From a checkpoint of a small image classifier.
Model: 2.73M parameters, 32-pixel images, arch poolformer, norm layernorm, patch size [2, 2], depths [4, 7, 4].
Training: muon at rate 0.013, batches of 384.
Data: trained on cartoon faces, 101725 training examples, 35.9 epochs.
Rows from block 3 of a small image classifier, named by matrix and row number. Rows with one number belong to one neuron. Each number is 128 + 24 x the weight over its row's rms, rounded and kept within 0 to 255. All counts start at 0. Numbers have three digits each.
After each neuron's rows are labels from the 100 images, of 14848, where the neuron reaches its highest value: "strongest on" is what is common among them. Only what is clearly more common there than usual is listed. The data: cartoon faces.
# fc1: MLP up (model.blocks.3.mlp.fc1.weight, 160x80), inputs 0-79
# fc2: MLP down (model.blocks.3.mlp.fc2.weight, 80x160, transposed), outputs 0-79

fc1.66:163125121139151184133124085125097123107104128122125145144116141113112058153121158135128130143127114154090141162147124108144144136174127140106197160109129104164119131145119127132078125169165122145094116116143118151108105103122167139101109124
fc2.66:122125122124092161120104164125114132156130150132119090062159107142146147154174129125116109122108148118151144084160102130110065094145107170141132141128136129120151160111151204133134143126120086127138100168129134103098113135137113130120116123
strongest on: top hat

fc1.26:118130098166116155106125170179142128077134098103151178128111154146121139119158140142121130131133141050155108109124154082114113137127110104128158159144133089127126122121083118110158080131124150150154142079126123144125103131140148125116135113
fc2.26:122133140126106131158150124113115131094092161134128103121159145149102150098163112115116121125136119146140115149079076149203111116118122101153109110127153139138144099168100145154131131144129172111114071109181131152139148140100095120127101150
strongest on: crown

fc1.97:121093097112126126086089124131153147142141112124085117118135152168154146133111140161099149126108129141092118142131138121150136179086116081132152137112142115071091138137133154103108126089109112148155157154109109148142144114119181181123143103
fc2.97:142136142115137107146110129103114114179127169091128109150123176108132155096136145114144172117131120118124119142124146086137111151133144102101131119160160135118151088152076157076131106097101138094090126149157141125097169144100135121117108177
strongest on: blue hair

fc1.95:093102137120170165076120122162132152126127106141182156166067094135143120143092139150130133152136131109096118118132126174116148118104123134120121124117152138156072138098110083088156134118126165140139119098153128152110120127108152122092122116
fc2.95:102136172114138152159153132133114116136146112123146105128119076112140104146118135139073144093138098126111102113175131162107114123115171151163091131136089093134124105184095161155144137166147103108121097130114128137121105163139096128154109159
strongest on: sunglasses; blue face

fc1.152:160139123134109085095134143099115153115137085141110112122150139134109126180086139134093114112128112154117149171172160113081128095124151132133150134138116158115065131111134124141153077178163098130153115160150105145112118140115139103110132125
fc2.152:128116113121143114147152113102163122128175180137120117157126135135080126111129097104143150136123095124142147108120155140172121138119134141149096099118112154152105094097113077135183155122164147148104114140137104140142101147081066165135137130
strongest on: neutral; pink face

fc1.70:173131147131121121119139156128077141124099122189150126146115104136177154167156090103108107143119153173096121101095142154091155136157131090113155131153147130086134125124168103145122151111131093130130147142115112109099136144108128123083148105
fc2.70:190100145090105165134122126114077097152134100171161129142115121148157170134128139143134123147096138125124109106128116127128131104087127142101095111129136153112122169155129149144094128130109096122124185101116126109110116150098100185161145112
strongest on: beard

fc1.139:115123123130115108119080154094113127156139131116140111168154171124129131118130129086155126142169142137121095127137115139110137147167107094131135114123201115094127121143136091154088154130184155125128099167105138111152125109093114134071123152
fc2.139:141113132075132111140118127117156089099115159125116122109153109074138122154143145156149119149133118081144131118159112112133167192156125130155092129065126091122142164105110136150098134115162122141152160143125109110156077143142113122108127141
strongest on: yellow hair; beard

fc1.44:114118146125185135074122136121084143114135154092136121097098172145157148096121078168150118130163153129123091113181115113130158150162109112137127124069119102143136122149134116120108117134139162131140117164125140151124119094132128094110150099
fc2.44:142131134139113134167113146127137090126141179125146080149138129134117149124173127118127137137116131102163177113095127123134167141142109137148057138091145115120153154107100093085135086165144118098121125148134153106111153114120084096142160148
strongest on: red hair

fc1.46:149162112120120083094110132139122177137143142127192108135104100135152120100124145132160116164132130112112135100126145131136093147135097065145159138153113164112117124104123151171109096121110097183120159102122135119137100130129127150103084101
fc2.46:120127092149131152181132083125137151135133100134150126121097123111112160112120078120158165092131096120126147139115128115120177124101163084075141139133114147119155160129146175094098148095128151117133137150154099140166076123129144141115124115
strongest on: blue hair; orange face

fc1.150:143121098132118115085091109130136141129133141107116138176088098141143137101147094101115168151136186113109144158104145048105158132159151126142131142128127114127145155125120094140128134092116146121145139069104157143118123124102146130152142168
fc2.150:145116152112122144183112132149086175132132119171137120094148139143097101106135132128092162108152089120099125149099123133131102148152173123107099135101133101142134128137137118115139143147180081114125140124166113135112149130167067126159100102
strongest on: green hair

fc1.23:120131113125124152113124144129089178139091141137124141160103110119148110110139121184109102153108126144095101155099137128135133096134156110109170108117127127187111154103096076148141127112140129128082146083163120138179090108127152142133156129
fc2.23:125152179120149136148153164157073124137119126164147142150097108140120130108134134130142134112136070138096120129116084117084118130115138161130111131081147144155100148153149083140143136094134110127100141108138105110135095101137128144183140184
strongest on: cap; orange hair

fc1.37:168127131148111138146114103135121155134119135154139112175131162158185120140154103132127097140098139110126112134127107124133115135096101110085071112126194141190109118134127155092133096134106152131172128154160141125134095119111128108089121111
fc2.37:128139160096052152081135132104129134161165106139127144139146122161170069117104137129128126118150149169134106139134122132073142072155113144148158087163150139157132141098139119144136117135092128127113140108102157126134125139137113124105115150
strongest on: pink hair; a mohawk; yellow hair

fc1.22:155148108156161117094146129151123103134108146123106125088101138102139105135139136140107105130112129157123087117164186104099136135145137132088197150104130127107132121149117154104095141152141116161152147131149109102108121074136154075169121117
fc2.22:072155157120136130146142140162131082151131158110095145091105101195116105134110120111135093194113107107121145117102122105129130126167114116132152135124138126106122163103139104117107154161107107145136131123094163119138101169161161122108132128
strongest on: beard

fc1.45:119135108172140141156145138133114153151123136115112139164140115114115048098079158150089148119140150115073120152132164183134142143135141099148163092140122094143101079120124137142122113129181161136119147129140118129136120109108144148123110138
fc2.45:107118087149119149133143102156148133174153151109130149121157117112143115107115158180097138124146088135133071141100115122128132129158158130121090132162111085149078101164083141120130108153140077132110133131127107116121125152140185154131129145
strongest on: beard; red hair

fc1.159:124153096144141146110176130103100127166155161130071135122122113122136147154101114148148111133122117148093138113110186155104124170130100108138120093120147101080111152122134137132141072084133135142136127166109103126104162132123144153089145160
fc2.159:098128116086101128116109148088131174098126101166102092105097128131117103170100158120148134131166109146102142066159148115136136109136141092165123126137116116156125125146139139151109120141121095132165148193110140111153142115169110132124120161
strongest on: grey face

fc1.121:098093073169162110113118118115138120168134127104159064093138120144140098132164136131110102138149144118123162169154134148112106144159154110096092141169135107145149135110133135155141113138091110165170130123103149087147153109130127122104123135
fc2.121:129163101131161157114111136177082176121101140164112121124194155087137149124089126104131120149152113140113120127111108126161120127123182139152133108128117097134187128105142120139121103132131109103074134106115108126123123102104118138124176118
strongest on: yellow hair

fc1.72:178156137150140134073168175103113165108156134112122139110137177162124113133178129115127095104126107130145119159143184127105115093162121123123118111114092114127121155119111132140094094112135086145102140170108120136109139120119144099098111148
fc2.72:139126159086138110113150130064113111142141154152084130145158090126077141141109123129165107141129087191135142113133172122176136102116136181139112127142125123129139108134150144166140119109130137121097110118111091119100119119125085148130153154
strongest on: purple face; neutral; angry

fc1.63:166095134120162124099092131143097124153120111142168158152140117126147140128126154146138150164152132137121122093145165144097137159136109083120151132176137101100126139128091113155098122094122127180130121135113102135150100094141079109078085134
fc2.63:150099116124108080101127168123113102184140112112124141129153092148128127151132140109133121101154123124137155135152107130191100145105098096069140144088134125140132167185093120121104163127149127149136140145130121151112090160121124129094123157
strongest on: blue hair; orange face

fc1.36:141126137161116173131144144126091150114126107128122123153135142163161108134094146133114095140073122108142137131154169128126081105138141127099137119173115132140106125105109134116126065159132116168187088132137111145132107130139134125153197105
fc2.36:107112098129116116123189143094078129150117147148156135151133090138115127134127086171092143113106164115146097168159128133125152126144113154093117109146151151137127122141137122109132124108131088150121090155113162141156100123137123089186127080
strongest on: cap

fc1.122:135102115106143152129129135133113139095113127132140128130131077078069180160125100160162077151118129145124113143153096147154103107179120128100161112154125148137140139109104112146155141156147118150131122124156116143108142091157151145095129076
fc2.122:135136115144137114100113171091125126140120115167150120172097106168154117092115119122161116115133083141131164132116115144158122095111118122124187118170105164101137116092159151091149126127125157131175089167125105130118120132132134127100134076
strongest on: green hair; curly hair

fc1.102:080116174134154126125141122133140140127117130154132139089141086116092121150131118131144116138144144132156128152126097143145127166090142070151217151126162141135140110119119132097094129141106171125105104156125116099159115112075141112114126136
fc2.102:083117161127142145151094123177152110151130101105113110118105082164102115076129156141106123145121107143155140116132130158089160098126171135128115131140089125133131157146145156126157155117133172145142116102134140126079125136164119104147088083
strongest on: beard

fc1.109:197134167136127149115103146115117185156140117119111116185150131121147128117129103143119104130087119104122139143094130116132147074133143140083155102108130123146140150058158111133165118127137112111140120108127118111189139127116132128107106102
fc2.109:163120161136096166132157116118117082150162144112112107110162114137113118069116167116175107097075135149125137135127097176106094148106145130117135157114130109120110136131147141153157148108113133131095106089146092126139145137114102174153137150
strongest on: orange hair; cap

fc1.3:112157100168158133112095151108133108108131126130151107158130094189168105154103078128097129127122127151136122125176109138077135125161127149137109106143097145099099151116126136106125110142091156126196110114153126138144106098112125125095120111
fc2.3:141128126112095122149093144095100150087132070095141103143132153153169152127106145117130106173120164188142135112146130142091121121146132112103152152092155132109114118171103115118092116115138156110096136114138182137127145103111124158164137124
strongest on: yellow hair

fc1.76:103174117144133118067115128168086138160136127180074120183132147151092134130089125102115126133176153137093083128146121116143139095163138125127093121122134148122112091114143128121135105143121150115157125146165135113163106124127136159144123131
fc2.76:112121098131155128092115107103128138148141143156135098129144141147144117153121127098132109133152130150133103112173125094150154120163119083127125154121091172126140084119148147210114177152118093126126119110115126074141104155107125167098120140
strongest on: purple hair; a mohawk

fc1.115:155162167175113136120090120139098172126136126116103141167147153150143134162129110145120154156129147111166132152135126107134159133124143120104075090145120112152096113095127124089126100110125164088150167121120106097144102104118140082089104129
fc2.115:088155140109089095090134114096102113177145130124146146119098129088140084117136107133133139094176130171119110113144140132104090103165093110150161119130142112138148105144166158136146122148172139157147097121090133136143150140086127161129141138
strongest on: teal hair; red hair; a mohawk

fc1.98:125179140152085151118109096126127123157111152122074122127097108175109124158135104140163151136125151128109106115154143108084154110125116113086156120130151172156082148104130125135130145132114129148084143125122101098153138125124165092111105077
fc2.98:171149123141116126101141125139149114102169127114085135104106119107129122100120153160095127128143134117135121097104130103128132113099096134105159077138109120113116160104159144108133138105085150090196136140131125155129121174156166182106150154
strongest on: green hair

fc1.100:137149113135141119125155172099131143124157148120124140151137145131099156109106120153110162105125145085081137166143141126109134135132088075097104101152104115114096113130157150112141108069130161126169113147139141085145145150102115160107088164
fc2.100:106123125081145141108145083131120098109165109105162126166144109087128117125123135153143162117141128117121115132150124118155114146152100120149105192117116087138121095153168156121150153116113137113174156110070126113149129152118105152096126178
strongest on: laughing; teal face

fc1.18:109145144155128121109153107124136187106081137106140157150124109134161098133139121109144093136123107111152082121144103155105166147158143131120149079171147131115118122154138127167168058148127116160149090123104088116105112119127128122108119114
fc2.18:086122166077130190155136119092108183095112139119164101135132113129140123132130181142093120162119126152153122141131081131134134091151125170150129155150117120141119135105162117107132142139150105082138120136087135087107115132123139099123106143
strongest on: teal hair

fc1.2:162120161157153161107133133101126144139118129182134116184103158124152125130086114124136068138092112087104154144115103137116128089162096175122140124168139102117142121120097137140126136102130138160149149102138149096131087107096126107137099120
fc2.2:181153125152098133102144153140110098148172133139168141129143162129105136126103115133133139086088172098141182117156104125127157133109128102152124138133116117153088135141133157094165135111125121107082094113175118129103105112093095112141130105
strongest on: pink hair

fc1.99:146125095121147147075113132140105144141093107143144102118150116121102083136136091181118115125152115166152134162125121157097155102123118134125158104143148067119114143125107097132078160130147113136133154133150147138112121091105109141125116199
fc2.99:140130172122120114152127117146125130163088133153100110107213122152110153103133153128144147100115120136147127158105100128144116129105092145104132175099122137143140119083148142116163107136125090125125131117145142171081143126144120089132114067
strongest on: brown hair

fc1.158:148119119113171112135130196131109131110163115101092126144100147135131120153154132160116100108146102128131105181127171088090162119073114102079120107150133121125111125105132139145146148099123108169138149165103132100158111110130135134133115165
fc2.158:175119124125117099159177111106169114139145149095101122137159137112123134106099138192128150093115124129169139122101108141122063135097137132153098137145117094166111111160140123118105119092123145140126128137089092128110168175108127131125135149
strongest on: pink face; neutral

fc1.24:157130122169138109096138125142138130129149115100182135175110130143165189094164149121085078173130124095117116119113146107102125127126132162107130106164121150087117125109100154088118129127149130119140138135113111124164099157143121099099101153
fc2.24:126167144116119155095129138109130162143130124136151131162097127141119134162155151148144125095091108097127136188158110143151136095116122081085130138129146126170106085111124163130146114107100056120116133109178110149155139139146107112118114114
strongest on: blue hair

fc1.77:119133107082158129082148158130112177146150165174128127156116127139129123145147155152093081191103089114106124154106125105144159088108133118122143090141090119100099140113099115105150137165145119115161136138136104116140103127147150128138147144
fc2.77:144158138081121109092148146124113147174145157155154120145120117096114151177103119102101136131111155132139098163110107121142135094127146113152148154141132097176122118117094096105173111090148126112133128105131164065138114086138148126158125145
strongest on: orange hair

fc1.15:142117123167171129121150112140162130171150102098089151178120125163152152160121129142091118162122127131101124113114164087120094130095078147099123114115101147122108133136143129118148132134096140144188105141109112126133087136080163127139102126
fc2.15:167134118118122159127135158111159097144151100138145122171129156091098122152122116142140110123122178103142089149159150129108137151139089100133112144131133197158137091126141122078131152126092117096089130151156097141128144113102092097103115125
strongest on: purple hair

fc1.142:137122145131124122103115122152120133124135103102096108152112093156122133143177101101103137129158145137144109154108181064086147163159140130111154122107162093153168159118117105151101145143131107159136135144136107124115133144127074101110182112
fc2.142:152118105135083121148088088118121153120143100173132110128109125113069130139133143159139128134173157124111117144152161119090107075141100145133160145095112118123133172082108117119141151132113129125146150179164092137129124140158128107146145089
strongest on: green hair

fc1.75:206154138142096169098106105099108115121097127152115120127180154121131116131089145105115142198146128106142118142113148111115135128151115114108121130083138149127086155129134110112125125140103102140164107145147147159161123106116129083135157148
fc2.75:125140098123165149123159136111146138168134094097111169158123093144116086126124159102166138155073132170122116095094109154115142139112094148161086102138132099124077142133107141139101110122145130173145113109109112106136127149137161134167130130
strongest on: grey face; neutral

fc1.123:140155138169115159098157174067090127092129106133101140167134123146113143138139108158153108131117130125107134102140144124111116132121139082152121124101148109107128117113137162139095118177108074134153140131095113105101128160079135147096140169
fc2.123:095145121157140120170172158092128132126125149159073115121101131128115109162122127074146136096169096160131091133122139101143133149113106140131118143107116172156141166167120139155079150129121119102116109153096118086105149148157115141130122106
strongest on: blue face

fc1.132:132081137140151162144129134084154140159142114093116112142138144131144111153136159108102102141148120150119132117118116159112151148129120095123138140123131080113124181090156125139125178096103104134176124137154109111169141078085137110115089088
fc2.132:162105154140146150095126097116159105117156108147151099126126162115133150143136164117141113129103084119093141131110120140123093163168161111142102139103140075125171083119118093126121109098121077128114166147150133147116152175158128111142110156
strongest on: yellow hair; long hair

fc1.58:131153144154162106089129123135104109155154150133126099124135128150132155080127133121090125128113138131116134112152108130101146113142122120105107118105129091120179164097115167142069110170197102134165155130154099140091140111133122157113087127
fc2.58:055127098139143112152125161110185105123094127120125107151092117126099116111137198168128131128139165139178105119129144143137119141167115127111117103122150126140124149144129131171154112107110142083156098117122149132102113103119138089127150106
strongest on: blue face

fc1.53:133115122115150136138156151140115139147115141121153130139167170117082097124124096134159140134122132148149116146113144162147118055159093161111134139155138147101115129121119122128101111111078128129171142117155091116145163105117109085154061105
fc2.53:172114155096168124182148130190132098141136140131096148121163123104135130138149138157119088092148164121133138101113134145134131127105127135135105149138101160066084099120145130135108104146142136130117101076126104124096136158103117165131145108
strongest on: orange face

fc1.49:128052137147159148144117104148135125121176121124107154108129161117131106130136108118103129146142183077088114103119106105134123098137103132140134118134143093091157122109135162131078112133149150097152132156162121152107155124148148127142187125
fc2.49:123118086128112128110108102082139162123124127141109119130149148152105109096114123172114084143103113153154173182123140106164164115140116137132138141165179124140118135136080085128137146130144141130080175105165147150112156111139121120097107116
strongest on: purple hair

fc1.110:108161144146123146140129125133055182114097187092114152141133128134118126124134162125111103114145125124138076106117128134099155146124113121144175141151147128111075138134152083130146084122078156132127123113114116140140126122139121144078146104
fc2.110:120137133125111131168142125131087152102112136093113129092099137120146136168131134148112127134107164136123070136095118175114102175109109164177127167128115139134135119116109098086168092128098138127139178121103133093131131122122151139187120126
strongest on: teal hair; green face

fc1.41:132130163114136137102137121138143144101116129115142122150087109151157142147117153146096116114125131117098118110172070154147161084127146123133112109143139085148113100138117122092092085156174123097177136125179108142096107141111141171132122095
fc2.41:077116118153136109097117167141116141122155128106140114135156142164163098136112135117092097136119128173110125120139167115121087069151124126120090163132104157154137102113159098148131148111130134155080135108130196150112112118115127127137161154
strongest on: yellow hair

fc1.133:144156170120124143123066144112141098115184134109135169146080145095106104145093121138093118112120096127118140155139158140123159130106136160145160107148148132125102093115095141139135161116117125110173132163124140144141130107168130108095100084
fc2.133:127131124141143147136092151130124087093153138102126160100108125113109209105139139165111131120162067103127153099134126123148132135107134108099151109120172142086124083153117126166119118136157109164103167103135137141153103112115157130146122110
strongest on: green hair; top hat

fc1.93:141171151134136107132105108122103133089139172117129082105138115195138136131153104128108119146147155145102147138095147140144149126199143107124163111167125092116127156125153101128108093138109148122148111102159139123092130179146114120090135127
fc2.93:143099108098087162152110179105169146133133151150108178101087149113097073136127120159162123110116126116154143155114099148089129158136128136160111147137127140116144115088149113120136158094146133123151100162122122120099154132085132118151137093
strongest on: grey face; teal hair

fc1.90:139154096150183109136130147134131147112142118091139068114098153121151109179138153126153092147153110191121076145114132124111109150129131121092107084135138122147146149129093109129145136115139156135145158168148114137121137136075125101099124114
fc2.90:110091063092121112185163127131152167146086153123136148141135145135149184133143099136125113104118074104123159122107152161132138088134129108129112157104128132130123126121107110095140106134080149146159101124146100132149103128159146120126157148
strongest on: beard; yellow hair; spiky hair

fc1.118:135131130150135124136138161143112124195144108121154121172172108127171134096096150107105105110137128129130113183135154142107146139164171118082138107114164099102144135112124071133152158099110128121115112128117106129111118126147108158075113102
fc2.118:173120114119118087131173146137106133148159136128150118070145131143137135103149151112162126103115092100099123146133074171092154139099153119138088141107112120143133138160182101133125154131102127140112143111158054122137138118120138143148136132
strongest on: purple face; yellow hair; orange hair

fc1.111:110134141165154169098155135157154190117144102116119123155109116169075120163158136124122092140142137094102119146136114110097141166135152122103121139103122135143107117179093140119129136142123122151118099111134105089109151074133120145099082136
fc2.111:152121096114153137145128149170174141136100148104127111174128152102114151094138136122149132094126137133108115110122078136125136090109129135136111109104102135174159156123101134165117099112164149086204143147122122089104106121093124137139152134
strongest on: purple hair; long hair

fc1.114:128074157138140119126160133130128127143151131159127117194132152122133084133148114142141116104082142142097100119133155105130117142145118098090140112103120118110125151088145070098185159174093116118152145127124125128169134116106139164106149118
fc2.114:151127125136114096150157078125115147113141130134161117121130167129159126098096104075156132091130109153136122147112141129098118154127131066128149159133091123127125148148129145130154160204095126107113119150139096089144139119086131141169143121
strongest on: green hair; cap

fc1.79:123148102133157140135099125121105168120108098154111073141099133131126084167138172159107139154165121111093102116147137144124147127094128136119180107097152132157117107133127135164109092129135129155137160093122169138131078145095168131120150104
fc2.79:130150094144113132124110128121128168132133164130151134124127148068111134083137135130156146133143104104140113110113148136108132088138183141148077145097139132116099152117113071097127111147128114169166150159177132100129072098124140129144158136
strongest on: long hair

fc1.16:101132174115159141145135114132108163115157167108111147157094172114148112073124091100121172155169124121146132145143127119102147103155079140108146112148148131104108121160115092188127151137126089120146119131100138126149156111129138106107102135
fc2.16:136144138156118146115109099134127071080147141111132150161133108148122099163160163095128142106160127120155115156114179114099134144112077120147056131153113111112099111116104125100133103155122155104131153132152112098151123124168124132146147154
strongest on: beard; top hat

fc1.57:130127157126182126090106115152125103118138163080111118115125130125096122134132130099092179138132120142143100169173108180124168186128122104104148115142164145112090121127152122143096139162105153116111100111101107122116132118118140112106170147
fc2.57:129116146133105147113103136175105085086073094104125134144117113122098140115139122136131087155113157124165181108156142116161099101092145176145115120134104129108137105151116151128139093145129129154137148194096121152159124106128154128122140145
strongest on: beard

fc1.7:173107100115130132131097134142118172109154118120091141117122173147143107129115126122132134121131136135057092131147122149094149158136132092112123144099127135180179113109094119121151121123143146153144096155158124157128145082110097098119072131
fc2.7:134103138111145140117113098108140115101127103139154124091181150132203135116150158097159136098125120144112119147077105145128122116148155147123057115123144119127126108160119104118139112158157111118168134130128121151110122138139163113136091188
strongest on: green hair

fc1.89:091137140159148132133141142177126162087109122134152132161157136121147117120119114118136082119095081122103136099152119133089097072134152081141136123108102110145122149111127190100136109158083134126147150139113099124136122168107149120133115164
fc2.89:113111129165113126114123122109095068089107145113108092154145149161165136123154109127135164120130096143113153144122143141130133185123096131159111151129105140101076157143100145154146173125113123124145163102141115088106129101166093099144131153
strongest on: teal face

fc1.85:092144119140117174086144150149120115119110118103181119145094125156110093139130126140135122125145151157122120159147155099160108120138096119170175179126153135101117105081091158087093079125110131135129132101127105150121115125144141166125152115
fc2.85:144113137170133094126155158090105103161114156136140120118095102125119083133096149127139124085148113134097111094132108134171158080115167150092160116118159163153135140154135151155130112152125162142097147092156130090105114092142104135122145141
strongest on: green face; beard; orange hair

fc1.92:134105115110140130169150138133141117173134140126117124132164117131141133155149123111100120145162163088115126118155152139173161160120121116084141079180171130158129095056116123099116109135103085135164118142119111117111105140136144135088143130
fc2.92:110137139136077101119123172120148114160136152143135143139099121105109072094154150150115197122123140132137112084118154136155150141141133150118103119139088141147108139085090122100100150120112093145158111138161172155128135131138148151098093135
strongest on: orange hair

fc1.87:082138149142108137135147119143119167108081160106143125133133139140124100140131125145099165142126088111119071147156113116131135125154127115179179116141122085130101127160143118123137080097129152160128164104089160159112145110138132158121083099
fc2.87:097162152142117144150157106119111110089106146117135132113104131158098150159127121098084139166130112146128088158097106105114121153131127107150120114144114113152126113116070131153182115136137122140104198140078145115118155107148159171140131131
strongest on: teal hair

fc1.137:131117156145155123101144142133112152104084176120114170092142158135115159103120117141071118161098147147110120172151109112143111126140129103128165109120168089129117134113151115130102152113122122103137157149083198149131091092136126125122126139
fc2.137:125103132124090107144111129180093131121131183067138102144108100142105146123142150159121124130121158130090141139099144091113105173116156115100135147161143126122168086147151093107147138093161125112150137092162162154131141111139143113143103137
strongest on: red hair

fc1.113:117139139145127130079083147139152100162162116145123091100131109117131080101147138120125141187140114128108121129157117140126153146152087177075150151133170141132151114115130123129102119088097145158153125157112105090104119090102115152134123112
fc2.113:093109148116125140132134108172152153081139147167100138100141128116092112154138153160087081195091156103113127137118133116158108153126131168164117069123150115144139133136129103177099155110128132123117140131129126092102147097130129118115123129
strongest on: purple hair; orange face

fc1.60:142153126152091100126075140146112126155138119138143168158099109127138094119155152141125127164115112137103147045129130134150106125128139084084153122137135123154122123161153119144110102128140120185150125105123115138126126100097137089088083114
fc2.60:144086107144120129139122126108137165168146120121130120147149088148099177132101136099171132125110117152101174164144108153153108100112134076088136169104119103101105150141123127129100146103132123154116150138128123179146074153157138112111118105
strongest on: blue hair

fc1.83:142128103157137162059113131122115140145153145136163126168098125166178092135118134123121127138117113111116130108141119101118158081164067122136103131112095137119167132121108111119151130108176095159162112127117121142141140146096140134136076104
fc2.83:124162103144133148192147143106137107139172126158127109094120109153115120152120129126109140120121126123157080145133118110142149171144168137114122099143137134110124119145079147130100149103151130073075145142126060122138115145169121116158115097
strongest on: moustache; blue face; yellow hair

fc1.28:130091131120178153123114129133115129136156117113108120127114153134131142177163104089082108157145095115110133104105180120107143132119140131095144140164126153139104124087133089139168119105099178152166108150136085155083140120148156131137110135
fc2.28:155106123136114079151109110066168138114148127087115166151173177152152129119116106139143083143164131122166108097132128155142141159099135093107104096103137127126123169129123127118104148160131106153146095153143105131131161107108135151106113121
strongest on: blue face; cap

fc1.61:178090141104104157155121136085152137137155101126157108105111098111131138148113116089095114153150147131092070125160143101123169129130139118100168135120109153104122104114133106184119122086120150110128149147126147137168119120139124170089126105
fc2.61:121084128149075110123118144109104089158093147153148154121100133151105142126159115150120142085133132107112140161160145159150100157130166106096162132122115145085104109129159106130148110115089114108115114159099162134144156134141126158180111098
strongest on: yellow hair

fc1.134:127140101129153116120122170135093117127180114104118109118127124139149139137145109088120119160127108160135133169155158121105144142154130135105123105188138108101154111111104120109154160099122113080196126114132178133117114126160166120076124128
fc2.134:128110119105122084182155135147088105141134124133142130132103124119113165123115135151119123140183120178118136106111122131095131144142136177153132084104122106159100112112114124055148090116115123101169171110123172117140160128139113108135127123
strongest on: yellow hair

fc1.96:145129149144096097160136112110121127161147115146120109124120152124136149167193107151092155144102179120100143087136128115107119096187110108118138113148138117155101155150119156078132134148132173107152111114151113126106128088078135132121120143
fc2.96:154109099091096132116129160116127109097091132126106102184178098105126109129121127135120104140131138157084164126120136160202149154132120152089112156137112148150098125118121104169128168114129113122157118153133123128185141112113113142109108117
strongest on: long hair; purple hair